python train.py --levels_per_channel=6 --arch="transformer_decoder" --layers=8 --norm="rmsnorm" --mlp_ratio=4 --lr=0.029 --epochs=5.9 --weight_decay=0.02
Rows from block 2 of a small autoregressive pixel model, named by matrix and row number. Rows with one number belong to one neuron. Each number is 200 + 30 x the weight over its row's rms, rounded and kept within 0 to 999. All counts start at 0.
After each neuron's rows are labels from the 100 images, of 14976, where the neuron reaches its highest value: "responds to" is what is common among them. Only what is clearly more common there than usual is listed. The data: rendered landscapes of hills, water and sky. In brackets: how many of the 100, against the usual share in percent.
# fc1: MLP up (model.blocks.2.mlp.fc1.weight, 1024x256), inputs 0-127
# fc2: MLP down (model.blocks.2.mlp.fc2.weight, 256x1024, transposed), outputs 0-127

fc1.517,152,160,112,207,169,176,213,191,221,206,244,192,218,187,194,168,203,203,153,237,220,208,168,192,190,227,218,220,224,138,262,219,215,113,187,183,245,191,222,177,198,205,160,188,189,232,152,152,200,159,212,199,259,251,197,229,213,245,149,160,201,220,217,173,213,134,238,205,173,187,256,168,170,219,253,208,176,209,220,238,168,218,234,239,174,161,214,222,210,214,204,161,167,200,199,172,144,167,168,185,206,213,219,222,205,243,191,201,188,177,190,157,175,184,214,175,260,197,152,221,211,233,213,208,162,160,126,175
fc2.517,158,148,236,222,176,186,161,190,232,204,159,169,213,163,238,185,235,137,222,173,201,185,161,211,178,161,219,211,292,211,251,173,214,182,229,239,161,222,230,143,239,222,231,153,199,233,180,191,200,221,142,254,243,217,242,210,183,211,134,156,164,193,150,222,224,201,265,201,172,219,204,195,175,227,188,244,196,184,254,224,199,199,181,211,262,207,198,214,215,163,146,180,186,203,153,126,163,212,131,245,219,207,178,253,122,143,209,226,138,182,165,210,197,190,220,208,226,180,234,157,200,199,175,222,139,168,134,160
responds to: noon (70 vs 25.3); purple alien crags (33 vs 14.4)

fc1.175,230,161,212,211,197,196,224,198,186,198,173,195,208,257,226,185,243,231,215,216,203,207,227,158,223,230,168,155,208,229,173,229,228,235,223,208,204,183,189,196,209,226,214,203,206,147,138,171,196,190,181,225,183,270,184,180,173,214,237,172,159,223,198,202,166,225,252,191,163,139,182,201,217,194,234,216,167,212,211,206,212,276,172,221,191,213,224,218,148,260,202,182,195,182,152,224,217,161,182,255,212,177,180,172,244,191,209,265,135,232,210,192,187,166,194,212,168,216,187,188,229,194,216,185,222,167,159,175
fc2.175,191,239,187,220,160,154,164,145,190,208,221,186,141,172,205,195,158,211,237,156,207,240,215,174,186,173,198,257,195,189,217,154,202,192,175,185,240,222,218,206,185,203,201,224,224,177,243,224,192,163,217,185,166,238,209,198,181,219,260,233,165,186,212,248,249,180,139,212,159,164,204,249,169,229,192,183,225,189,245,153,260,194,188,204,187,212,235,207,198,221,174,211,225,193,209,193,233,200,184,208,183,149,194,204,208,216,189,172,220,243,233,189,193,172,242,171,154,199,178,190,167,206,179,157,209,229,188,195
responds to: sunset (67 vs 25.3)

fc1.514,205,211,189,201,237,186,176,124,170,241,226,189,256,184,210,216,174,203,153,144,271,212,205,225,182,221,243,145,204,210,167,230,207,196,179,202,147,222,230,176,216,208,203,165,144,201,208,190,151,187,184,212,208,189,189,166,207,224,242,212,189,207,221,221,196,213,180,179,191,258,117,197,181,246,203,218,227,214,224,217,226,218,159,177,196,242,190,280,171,173,232,165,186,251,185,224,216,231,166,156,240,225,176,189,182,196,111,199,183,200,194,192,192,192,232,184,201,179,216,211,210,179,203,191,172,222,166,206
fc2.514,198,190,221,161,188,207,212,224,150,161,192,233,164,213,281,186,224,151,192,196,226,162,231,247,154,218,176,222,255,177,201,216,164,223,239,200,179,207,202,202,209,180,199,157,175,182,253,193,164,155,241,200,172,254,187,195,188,228,229,168,231,190,174,221,167,174,244,219,194,126,166,198,208,179,240,163,192,153,195,202,209,181,199,216,196,187,225,201,183,200,166,227,207,169,204,202,188,277,228,184,197,183,230,164,166,181,223,181,223,199,172,226,154,202,194,253,131,151,153,244,215,237,221,165,194,205,185,189
responds to: overcast (69 vs 24.5)

fc1.496,209,154,181,179,171,215,196,215,203,228,213,206,206,201,158,205,213,191,210,213,204,199,221,181,204,211,201,209,197,183,244,175,207,247,246,197,182,213,188,220,222,245,207,203,254,166,239,259,242,165,209,239,187,212,188,170,159,148,190,196,171,169,277,201,228,176,224,191,181,201,219,208,171,188,220,165,194,184,201,155,191,170,149,225,224,207,180,204,164,176,193,217,177,163,242,242,283,229,206,215,164,205,140,230,181,233,184,175,226,161,192,179,147,227,197,202,170,207,173,197,164,159,172,212,194,252,212,173
fc2.496,231,145,153,205,175,208,213,202,225,234,201,242,146,246,230,193,184,240,207,186,167,211,247,204,219,189,198,158,192,182,149,175,152,135,161,232,171,230,154,210,252,233,197,200,190,290,174,131,213,204,189,176,219,217,208,238,204,179,256,184,225,172,234,200,259,181,204,221,186,182,144,213,232,179,117,203,200,219,181,170,187,205,205,216,231,169,220,201,166,174,233,224,159,186,165,162,143,176,197,199,170,234,231,217,194,212,226,206,191,179,246,202,229,192,189,173,244,211,192,203,192,147,233,222,162,192,202,201
responds to: sunset (55 vs 25.3); desert dunes (45 vs 14.5); red mesas (38 vs 14.5)

fc1.181,164,202,175,183,221,202,212,193,236,229,254,220,201,215,235,201,162,180,195,188,216,197,206,191,192,181,187,184,158,196,194,208,147,181,190,179,223,210,200,233,182,179,201,218,179,231,210,248,218,174,205,208,169,256,255,273,175,224,215,237,207,176,209,184,255,171,210,172,189,216,205,219,198,184,229,216,195,214,213,263,167,186,189,293,212,200,168,263,217,208,182,216,194,181,190,184,129,255,198,211,276,201,200,163,153,202,195,188,200,179,190,163,168,190,146,226,229,163,209,168,192,204,197,187,218,168,173,194
fc2.181,159,223,203,207,216,168,128,172,170,199,229,221,214,167,207,180,199,202,235,206,175,198,202,175,138,180,223,202,174,180,192,191,214,165,183,213,181,242,164,238,189,198,222,215,253,196,170,224,178,181,131,190,182,169,244,145,194,175,260,176,182,154,148,206,175,207,192,165,237,198,148,206,169,228,167,200,175,221,180,173,208,187,219,160,214,206,223,163,180,181,169,199,173,208,245,270,220,207,172,249,214,241,214,167,216,190,238,236,187,207,243,237,198,220,278,166,200,246,194,203,244,222,193,231,194,202,233,225
responds to: overcast (57 vs 24.5); snowy peaks (43 vs 14.1)

fc1.231,197,126,214,201,208,235,163,242,171,199,200,170,225,191,173,227,143,121,208,231,179,181,227,170,232,183,179,221,197,176,235,155,155,201,201,209,202,199,189,240,223,205,152,233,192,203,232,165,218,140,226,178,178,209,232,260,232,187,220,182,165,227,189,215,220,207,203,149,210,201,232,217,210,182,205,170,181,189,125,184,178,212,178,222,128,246,217,204,199,215,215,224,210,159,159,167,222,193,233,208,209,213,203,170,159,200,209,177,194,219,216,178,178,180,157,208,204,255,258,171,196,225,241,190,213,281,261,208
fc2.231,171,243,259,149,165,190,200,148,165,239,224,192,177,156,222,127,237,189,174,231,193,186,211,194,160,219,203,165,228,187,193,173,197,251,215,167,226,212,255,153,202,173,206,183,198,283,206,187,210,233,236,221,210,150,216,260,175,175,188,196,225,193,208,167,224,236,196,211,178,205,217,211,138,211,182,228,199,236,214,201,286,205,210,210,208,207,221,181,192,245,154,196,240,236,173,218,198,165,173,257,182,217,227,223,232,184,253,215,226,217,173,229,164,163,233,165,183,166,184,155,180,203,224,148,154,223,185,171
responds to: overcast (60 vs 24.5)

fc1.26,158,194,204,224,248,185,199,221,149,141,167,185,185,234,162,234,176,252,243,233,184,245,163,169,231,243,171,146,214,220,212,204,238,212,225,165,216,148,253,224,205,177,186,212,191,192,185,195,134,238,187,180,170,162,190,198,150,200,244,199,196,172,236,174,231,206,219,231,210,166,208,209,237,233,199,241,223,195,195,200,208,225,193,161,167,225,163,216,166,251,227,182,224,239,182,193,200,237,199,188,207,191,209,202,223,201,214,217,161,183,214,197,137,177,187,172,213,273,233,248,187,244,198,168,161,201,192,184
fc2.26,184,237,185,204,193,206,215,229,208,245,286,232,211,178,217,161,220,183,176,203,204,165,212,218,155,186,220,160,142,212,212,172,203,210,208,194,185,205,211,217,244,231,132,211,179,277,200,160,216,187,229,155,224,185,206,189,247,199,201,157,128,189,226,182,221,172,127,207,157,182,171,255,191,236,219,186,216,181,204,210,159,212,154,218,219,155,231,224,199,167,205,221,191,212,206,229,221,147,168,192,230,220,197,205,203,234,195,228,210,147,245,212,220,220,164,186,221,158,223,201,232,221,194,176,163,165,237,143
responds to: noon (96 vs 25.3); purple alien crags (37 vs 14.4)

fc1.13,239,210,225,273,190,211,198,199,183,189,131,207,215,217,169,175,154,201,200,224,212,211,262,247,193,211,239,212,239,138,217,186,220,251,221,196,188,202,169,221,251,214,156,214,237,188,249,201,257,166,209,213,171,190,205,240,189,195,207,227,207,169,190,242,146,241,178,162,234,209,203,183,204,178,210,146,154,155,172,252,203,189,168,246,178,229,142,271,225,249,207,143,188,218,183,246,217,179,221,172,233,189,137,167,188,216,217,227,167,216,214,172,214,212,146,237,195,232,168,208,211,209,197,216,180,205,199,215
fc2.13,180,183,210,265,167,261,170,179,176,148,170,209,227,168,191,170,157,126,228,229,187,226,170,187,224,134,207,186,204,142,247,183,230,230,225,185,210,182,207,199,229,275,203,205,246,200,192,187,214,242,201,181,230,179,284,212,166,233,198,206,178,235,187,205,165,235,177,193,225,235,168,144,201,208,302,212,212,194,221,204,241,197,200,215,223,243,184,192,219,230,149,203,189,212,185,195,184,170,205,195,234,229,123,168,189,191,161,194,233,200,171,148,193,236,184,247,242,178,203,205,167,143,208,190,176,255,236,185
responds to: green hills (88 vs 14.3); noon (85 vs 25.3)

fc1.658,231,203,195,259,153,183,210,216,214,226,146,204,197,205,201,215,146,226,212,249,226,240,241,230,245,157,183,227,231,188,205,201,188,184,212,203,174,254,204,193,221,174,231,215,251,233,149,193,163,158,206,192,228,186,273,200,190,170,216,180,269,227,207,166,151,177,239,191,185,140,206,222,205,198,199,142,212,158,175,190,168,189,218,207,218,230,218,179,202,243,176,200,228,203,191,213,171,208,207,241,209,166,280,163,225,246,204,197,199,230,235,189,212,173,146,176,202,213,197,184,245,253,216,179,188,183,135,220
fc2.658,203,171,195,181,205,160,184,186,136,250,196,219,207,259,218,186,162,232,138,168,149,192,160,142,198,220,215,169,208,190,219,160,192,181,193,203,217,166,198,177,204,166,183,160,236,216,208,174,252,191,166,201,206,232,146,236,189,183,156,243,197,222,259,217,245,212,205,166,215,264,213,194,174,212,170,164,211,207,221,243,222,209,201,222,180,246,207,163,181,216,212,246,162,200,183,199,184,147,226,169,201,139,201,196,207,120,169,257,189,201,210,169,206,240,189,189,189,161,228,229,150,176,179,175,286,222,196,198
responds to: night (56 vs 24.8); sun or moon in view (44 vs 8.6)

fc1.243,238,204,189,128,190,203,201,286,219,196,243,188,227,249,193,235,230,227,166,168,153,206,180,228,205,184,147,209,187,190,218,219,148,199,160,191,173,200,237,286,204,241,199,199,216,169,273,188,245,139,199,179,269,224,231,169,212,229,166,192,170,194,217,173,169,217,147,214,160,238,204,168,186,164,240,178,169,241,162,237,195,246,208,221,212,239,239,139,182,214,233,191,219,188,208,243,232,170,205,119,150,214,210,184,171,179,176,196,167,207,250,180,172,124,238,204,210,188,199,187,167,179,175,223,172,195,211,194
fc2.243,216,185,189,176,208,202,229,186,213,194,176,198,231,165,250,173,190,198,223,127,194,206,173,160,151,214,156,218,184,196,212,188,240,177,222,207,257,219,215,185,239,174,201,184,178,220,246,153,151,182,166,221,202,211,241,211,241,205,143,209,152,157,217,246,217,136,204,205,200,203,236,156,225,170,180,184,163,136,204,153,157,197,233,222,239,202,204,206,203,167,195,245,162,182,173,231,179,179,202,153,215,153,215,231,228,123,190,165,184,227,195,188,166,189,177,218,188,261,204,203,167,163,178,186,197,176,236,227
responds to: night (100 vs 24.8)

fc1.65,175,152,128,204,197,204,206,211,142,153,180,227,261,216,209,158,263,223,191,233,198,228,174,248,195,149,169,141,190,183,205,225,212,226,133,276,196,203,209,229,225,239,203,178,226,204,153,210,241,173,260,268,227,176,135,241,221,208,225,253,216,201,267,195,221,166,182,233,223,223,214,167,142,218,228,212,183,189,167,213,119,193,212,265,169,199,210,164,171,225,178,143,214,217,205,215,203,207,219,182,159,178,228,238,221,187,205,214,222,169,184,225,169,167,160,202,190,225,236,229,217,210,179,235,164,252,230,192
fc2.65,194,240,180,158,195,182,235,201,263,209,197,204,229,214,250,202,203,202,197,164,158,155,226,205,175,192,242,197,164,222,213,246,198,175,197,214,182,191,154,224,226,176,215,187,232,218,192,172,184,204,210,207,186,269,195,156,222,170,213,197,204,160,227,158,186,175,266,198,184,172,191,155,172,174,194,150,265,240,197,210,229,260,206,186,187,173,161,233,230,241,205,218,251,186,184,160,194,205,157,159,212,195,201,216,177,125,222,238,189,209,172,206,244,238,236,198,146,188,181,239,200,130,182,222,148,173,206,204
responds to: noon (99 vs 25.3); desert dunes (89 vs 14.5)

fc1.27,201,262,230,235,220,201,156,151,200,216,224,218,227,202,267,209,204,201,158,269,226,199,209,243,209,192,190,165,211,189,208,207,164,176,179,153,152,184,201,212,249,207,222,168,213,180,166,193,215,129,141,210,220,260,180,272,169,177,175,180,232,271,244,204,183,187,186,194,216,194,187,199,181,245,178,192,188,193,166,164,209,198,171,174,187,166,135,284,216,263,183,215,190,231,210,207,195,171,241,186,191,212,128,219,186,157,266,198,158,151,150,183,182,142,183,141,230,182,205,186,227,150,192,248,160,181,202,172
fc2.27,258,196,168,173,231,209,217,160,188,183,160,247,233,213,180,159,197,219,219,155,208,131,204,235,181,169,205,184,227,203,189,205,181,156,237,220,144,213,187,213,163,231,211,210,220,189,216,194,232,235,174,170,177,220,224,177,251,198,190,204,177,217,206,146,243,181,213,178,199,211,174,183,169,188,157,183,218,224,214,186,205,207,176,189,248,181,157,204,202,261,206,192,199,163,203,201,241,201,202,141,229,138,184,172,193,145,164,176,186,202,172,169,284,153,251,204,153,216,204,198,221,159,226,189,193,218,195,221
responds to: night (98 vs 24.8); purple alien crags (43 vs 14.4)

fc1.169,181,232,162,160,173,161,193,223,235,199,177,213,223,197,204,257,212,209,203,145,220,207,220,185,240,231,209,211,178,193,205,268,129,232,231,200,203,184,193,141,235,192,208,202,181,230,148,199,230,258,165,188,198,176,170,212,222,194,198,179,208,256,185,226,156,225,128,171,190,227,225,165,147,190,178,211,213,197,163,210,224,251,206,173,261,211,176,169,192,307,196,189,259,236,165,226,200,190,219,206,185,189,195,198,198,213,237,215,144,179,192,178,236,253,204,235,190,182,204,167,172,215,245,175,138,233,160,240
fc2.169,208,185,175,236,190,245,164,249,209,226,191,203,248,203,201,218,252,247,152,218,161,237,251,205,219,206,187,192,215,209,221,221,198,233,211,210,190,154,202,178,165,217,190,270,172,275,212,205,181,217,204,192,179,212,223,199,168,210,220,171,180,245,207,218,226,233,215,216,179,158,195,185,242,233,224,204,200,175,186,171,148,184,257,220,203,201,173,171,166,205,181,158,132,120,221,203,180,224,201,210,175,145,226,232,179,249,259,216,233,155,210,215,192,196,224,198,220,216,187,216,192,206,195,174,225,253,187,202
responds to: water (100 vs 44.3); overcast (62 vs 24.5); terraced slopes (43 vs 14.2)

fc1.156,136,185,224,161,158,165,258,218,244,176,181,234,223,189,220,203,156,247,212,194,192,209,222,230,212,178,175,140,220,201,190,209,251,131,157,204,184,213,157,192,181,263,165,160,250,177,193,196,162,192,262,233,172,174,207,188,197,175,227,197,198,215,197,199,197,163,209,185,259,244,245,231,214,193,217,193,152,220,179,205,209,188,158,257,160,182,163,218,148,196,228,233,204,187,228,191,172,201,202,177,196,191,214,203,137,212,240,201,184,244,212,224,147,173,216,224,235,207,195,185,197,192,271,194,224,206,253,195
fc2.156,198,102,181,207,274,221,157,188,196,203,171,232,160,282,193,195,243,142,171,170,189,215,197,173,238,173,224,177,217,184,208,225,227,211,215,210,144,176,152,161,171,187,171,190,187,213,227,202,206,207,153,178,215,191,184,232,189,200,208,197,146,181,194,252,210,222,225,203,117,197,225,254,222,205,191,171,215,209,190,205,207,209,239,171,179,166,198,174,220,194,189,142,219,210,203,229,253,267,213,216,169,197,208,198,206,173,151,234,164,198,238,185,234,188,175,210,198,202,207,246,185,237,193,159,192,155,222,195
responds to: water (73 vs 44.3); noon (56 vs 25.3); desert dunes (45 vs 14.5)

fc1.300,175,230,209,178,176,187,133,171,185,232,163,184,193,249,201,178,239,243,186,187,239,278,243,183,204,203,181,192,209,178,216,166,194,185,196,158,114,241,242,215,224,256,220,167,251,222,230,210,222,271,207,197,217,203,203,186,215,192,225,200,244,127,242,205,215,158,165,189,179,148,205,190,169,161,205,179,175,157,136,202,193,220,148,213,238,196,190,182,190,125,199,179,205,203,141,201,185,208,145,197,219,183,189,229,215,182,179,158,253,176,228,194,241,205,204,228,250,155,191,198,172,239,221,198,153,211,195,177
fc2.300,177,217,173,186,191,190,202,173,240,166,158,203,188,184,166,210,200,205,204,160,188,184,245,214,188,194,269,193,216,182,219,208,206,142,230,151,162,157,167,235,187,200,170,214,154,188,181,216,221,149,175,196,200,141,200,238,155,219,226,165,206,167,177,234,200,160,163,304,173,194,178,203,224,221,189,223,254,183,201,174,179,178,179,192,228,163,195,197,200,259,140,182,197,235,215,215,159,190,235,203,239,219,277,194,218,204,200,153,191,188,235,248,220,194,190,189,222,241,187,177,216,145,147,210,227,247,224,225
responds to: water (78 vs 44.3)

fc1.185,253,188,165,161,164,207,211,224,179,236,177,220,185,220,139,200,226,164,183,212,204,190,234,205,195,149,169,219,205,188,199,220,207,143,197,225,174,224,196,284,230,220,156,236,200,184,222,214,214,162,213,173,247,189,205,232,191,184,200,156,181,237,204,178,202,193,210,212,244,192,197,222,237,178,216,221,164,247,198,226,180,214,183,192,169,229,180,277,91,174,159,148,255,165,203,155,164,161,185,159,223,119,228,174,209,232,267,198,194,223,144,233,180,197,169,210,212,214,198,222,212,264,196,198,163,232,203,185
fc2.185,197,224,186,217,187,188,212,199,186,164,253,194,198,175,179,185,194,226,226,173,221,218,169,246,203,202,284,221,117,226,181,213,168,198,211,202,187,169,167,185,229,216,191,192,178,166,224,202,150,187,251,179,212,215,214,217,272,160,209,241,223,154,286,156,231,282,208,193,165,239,212,227,196,229,251,222,166,230,189,181,221,224,195,164,196,226,265,176,177,161,210,209,178,205,226,192,228,198,241,181,193,237,186,169,212,178,208,154,187,229,207,228,168,231,225,192,242,148,165,221,192,177,172,194,178,232,188,229
responds to: sunset (60 vs 25.3)

fc1.271,225,206,198,177,213,197,199,192,191,232,264,243,250,174,230,215,224,261,163,182,203,206,227,157,159,210,228,195,193,173,223,225,187,182,230,264,214,209,191,208,246,161,243,160,212,219,223,200,232,165,245,229,176,225,168,228,200,229,199,205,182,226,225,223,188,191,144,191,153,202,221,197,193,238,195,226,162,220,196,134,206,187,222,244,204,271,260,198,203,179,172,194,138,224,216,186,222,204,166,206,246,205,157,170,204,235,172,228,180,154,193,287,229,198,171,142,198,213,190,169,245,204,199,212,277,184,188,197
fc2.271,157,184,190,244,211,200,209,277,172,246,199,199,240,218,162,203,203,223,219,181,168,191,191,203,255,176,164,180,231,198,180,153,193,185,194,157,179,181,237,155,250,168,199,219,176,184,184,221,170,271,148,207,206,205,205,202,275,83,173,196,165,187,176,174,231,226,217,194,250,229,206,220,238,200,224,135,193,177,237,205,239,202,187,174,234,225,195,179,195,208,178,199,234,268,196,143,208,206,177,189,185,208,168,220,182,215,202,165,189,167,164,221,201,248,207,223,183,256,219,200,174,195,217,180,161,230,183,226
responds to: night (73 vs 24.8); purple alien crags (38 vs 14.4)

fc1.458,223,150,179,231,205,220,196,153,203,163,231,233,216,205,151,232,200,178,227,174,204,149,238,190,155,227,217,146,202,212,208,206,225,206,248,213,183,234,143,224,204,195,177,226,178,232,244,214,259,199,173,205,200,195,276,187,232,193,187,187,208,268,202,198,194,198,203,178,223,180,195,200,202,198,215,191,249,133,223,175,202,233,187,144,168,241,194,221,200,170,208,222,207,257,186,209,185,217,205,230,187,171,203,228,215,197,188,194,203,229,186,190,208,190,212,204,227,231,212,228,206,233,207,188,182,171,209,153
fc2.458,170,239,175,190,218,195,193,216,141,227,221,187,214,146,234,174,201,215,145,208,254,215,167,251,248,220,124,217,206,143,185,240,191,211,228,187,214,212,191,131,257,163,156,166,184,221,172,180,265,168,190,196,196,237,193,208,227,207,191,202,178,197,205,199,144,228,177,225,231,181,195,234,248,229,240,204,182,197,171,224,230,161,186,211,193,202,226,184,177,219,176,190,152,206,191,196,141,159,204,210,183,176,223,176,204,200,176,240,149,183,259,247,218,254,234,224,213,177,217,200,257,206,205,224,197,255,212,176
responds to: water (71 vs 44.3); noon (52 vs 25.3)

fc1.686,210,215,227,211,241,198,210,171,201,224,169,166,205,218,205,203,200,171,173,253,192,186,209,107,213,213,217,199,224,214,165,170,177,216,234,151,201,150,190,265,231,169,205,214,233,249,191,221,188,201,216,154,203,185,200,270,243,217,183,188,190,245,178,158,193,220,131,265,204,167,195,222,203,186,194,189,219,202,125,194,202,200,177,178,180,171,166,258,214,240,202,199,209,176,229,157,227,204,199,163,136,202,193,226,220,219,247,159,237,193,240,221,198,219,191,196,163,214,213,205,218,234,244,228,209,234,202,205
fc2.686,181,156,176,233,239,231,233,156,172,217,178,178,186,168,182,186,193,178,259,171,292,235,203,221,220,184,174,228,185,182,167,161,236,152,222,173,148,195,178,204,194,200,167,163,210,190,178,203,207,170,193,186,203,255,179,184,249,202,227,239,186,218,175,207,215,172,259,191,236,205,189,209,158,253,237,227,241,204,174,173,198,195,165,146,181,179,228,179,176,158,195,197,202,263,205,216,175,232,188,207,132,261,208,215,175,227,197,213,190,149,182,194,264,190,207,198,212,182,286,194,167,223,182,150,214,210,161,152
responds to: night (90 vs 24.8); snowy peaks (37 vs 14.1)

fc1.615,249,184,177,247,222,140,175,191,120,251,222,139,187,167,209,203,202,184,143,200,271,147,196,180,221,216,150,193,209,201,199,186,171,175,177,233,214,258,194,236,178,175,220,245,210,249,169,198,180,226,233,181,200,187,235,164,185,186,212,206,228,195,214,179,192,198,212,187,195,206,181,258,167,216,173,227,246,208,181,253,213,247,164,215,245,202,231,189,183,170,160,173,187,182,178,180,149,187,200,178,190,233,217,172,254,209,243,196,198,206,195,177,222,194,253,197,156,218,149,153,171,178,196,176,162,175,197,217
fc2.615,183,147,196,176,199,176,274,199,196,231,187,245,204,205,242,259,211,198,215,239,249,212,169,217,194,257,178,219,272,193,228,177,190,214,168,211,211,140,168,203,180,188,179,173,197,190,179,236,209,210,212,241,222,208,199,213,185,205,223,176,218,214,278,191,197,204,230,217,197,198,253,169,201,197,214,168,171,166,208,212,234,136,206,177,137,170,207,135,163,169,172,181,183,219,186,202,166,210,217,154,205,162,210,194,177,210,156,220,179,164,170,172,165,231,267,194,164,137,229,166,182,207,166,196,147,146,173,167
responds to: night (92 vs 24.8)

fc1.28,145,193,206,196,157,126,171,207,214,196,172,164,195,268,194,158,155,211,187,230,215,204,182,185,266,237,215,188,217,220,203,198,136,198,157,206,243,158,138,258,195,190,183,210,221,157,185,128,191,150,218,284,228,188,218,221,193,242,207,184,145,185,153,175,157,167,184,146,220,199,185,201,158,207,193,194,211,171,222,172,175,155,263,167,200,160,237,225,199,190,217,213,196,198,223,231,196,224,231,205,243,205,193,181,226,140,164,222,185,182,210,183,159,197,207,215,201,168,192,230,158,236,200,202,155,208,231,252
fc2.28,256,223,231,239,219,183,231,138,228,173,240,264,210,186,241,209,137,201,223,224,233,200,143,217,229,208,177,135,190,177,189,272,211,220,163,209,167,192,188,191,199,226,195,213,180,153,198,218,213,195,197,219,202,140,248,160,235,201,194,206,202,213,212,214,202,235,162,205,160,215,273,150,199,209,195,145,215,212,221,254,128,223,204,160,213,218,200,186,237,259,182,187,166,221,186,233,194,220,199,175,204,201,176,191,233,215,219,254,196,177,206,226,210,232,226,200,202,205,237,227,205,176,233,224,204,161,206,196
responds to: sunset (83 vs 25.3); red mesas (37 vs 14.5)

fc1.752,210,172,172,175,210,177,195,224,195,202,230,158,205,198,151,180,229,226,165,163,218,232,198,232,133,241,87,227,185,200,162,197,153,247,162,269,232,182,192,179,204,210,163,231,192,229,232,206,211,149,157,188,207,182,206,192,259,178,206,200,237,217,222,179,217,219,183,187,224,157,210,221,227,171,232,228,209,213,213,205,203,271,224,191,191,231,157,177,162,179,214,177,220,174,156,223,187,181,222,176,136,186,243,250,220,171,161,126,178,185,208,169,202,206,185,304,231,241,176,241,192,202,187,248,190,172,228,203
fc2.752,173,231,218,184,229,215,233,204,192,191,221,226,219,159,223,185,220,198,221,146,194,156,181,218,138,221,191,209,153,174,179,189,198,196,225,265,164,191,199,144,207,186,222,212,216,198,178,216,213,231,230,200,218,175,191,180,210,233,170,127,197,179,244,233,170,207,272,178,173,168,155,197,171,179,168,237,208,237,204,158,221,204,128,193,172,230,221,198,200,175,199,219,195,181,192,185,231,209,211,214,187,160,236,245,247,193,234,142,205,264,215,188,223,222,213,199,218,180,189,207,163,180,191,162,202,205,224,182
responds to: night (74 vs 24.8); purple alien crags (36 vs 14.4)

fc1.644,198,263,235,200,183,203,197,184,208,200,169,181,194,201,194,233,160,208,190,271,235,138,217,204,194,181,236,168,248,180,126,220,236,180,132,152,191,198,203,198,245,242,202,190,194,204,203,208,219,228,227,226,260,183,198,183,167,174,202,166,275,208,170,245,216,249,205,169,243,232,212,211,216,242,212,232,230,220,149,186,174,217,207,171,214,190,203,203,218,161,200,286,196,206,191,165,232,111,173,199,169,165,216,200,217,191,148,216,138,199,167,206,170,165,218,238,212,167,147,222,176,175,213,195,192,200,194,201
fc2.644,236,206,208,134,195,215,193,188,178,174,253,214,242,181,207,188,174,95,189,215,195,181,219,195,182,179,212,220,204,187,236,182,171,213,149,202,186,150,148,214,212,234,172,174,146,217,153,177,190,190,178,175,170,188,170,189,211,166,155,175,173,234,204,218,166,211,193,230,165,159,223,182,223,211,209,226,246,232,181,190,192,187,221,206,182,236,199,230,220,174,188,216,147,168,166,216,223,192,273,196,245,164,183,203,189,188,222,183,162,196,217,185,283,159,153,240,224,268,178,216,208,167,198,155,145,157,249,216
responds to: water (100 vs 44.3); sunset (68 vs 25.3)

fc1.116,174,175,208,168,186,188,212,196,180,207,232,197,233,155,212,210,222,229,237,247,220,205,193,207,237,211,193,179,218,212,228,198,188,219,185,229,177,166,257,234,206,249,179,149,204,153,135,198,144,218,162,219,234,260,174,213,184,242,198,212,174,272,165,229,195,184,170,174,189,178,222,214,220,169,242,224,206,234,182,218,165,218,200,243,179,249,195,259,211,156,199,210,222,208,167,198,249,193,179,211,158,217,206,220,230,241,206,224,202,187,222,210,169,152,143,167,151,218,145,213,174,195,173,222,186,183,174,201
fc2.116,196,226,191,232,148,182,184,108,198,215,216,204,182,238,211,193,192,145,212,163,170,202,235,205,156,230,193,196,244,178,212,191,191,200,182,172,214,198,196,186,152,196,179,266,173,227,267,183,196,165,256,192,176,155,191,192,225,192,223,166,167,227,233,209,259,228,201,262,144,182,173,217,155,186,213,188,250,189,193,204,222,182,205,224,152,151,235,178,166,201,170,225,223,175,247,259,185,144,211,174,166,164,195,186,202,212,159,139,169,178,279,191,226,194,167,228,196,218,156,192,198,219,196,176,224,208,202,144
responds to: sunset (56 vs 25.3); desert dunes (36 vs 14.5)

fc1.298,225,206,198,185,196,180,232,251,186,236,249,207,192,242,197,176,193,188,201,166,197,182,157,233,207,167,165,239,188,177,213,249,179,266,173,213,221,224,195,149,150,249,211,178,202,211,169,126,237,183,173,172,229,209,188,207,190,164,179,180,226,242,217,210,200,182,146,177,212,173,261,252,229,228,154,135,190,168,192,205,242,194,198,226,208,236,213,201,199,180,223,230,206,238,234,201,196,128,161,182,254,204,227,156,225,218,246,224,207,239,179,212,234,194,226,245,219,160,211,207,192,202,247,250,190,176,192,203
fc2.298,232,227,213,206,212,252,235,210,217,231,197,164,266,205,203,154,180,207,147,185,175,195,209,174,197,208,212,281,175,181,245,145,186,186,188,212,186,173,198,196,186,178,269,187,180,264,186,188,174,163,189,180,175,160,129,226,180,185,147,166,216,174,227,190,207,222,244,301,179,221,188,212,238,190,216,170,225,217,206,219,228,176,172,165,219,214,221,196,228,164,189,221,213,222,208,179,187,179,209,141,228,206,223,223,257,251,187,203,187,196,195,202,188,182,193,248,215,164,142,206,192,184,183,184,210,207,161,205
responds to: noon (100 vs 25.3)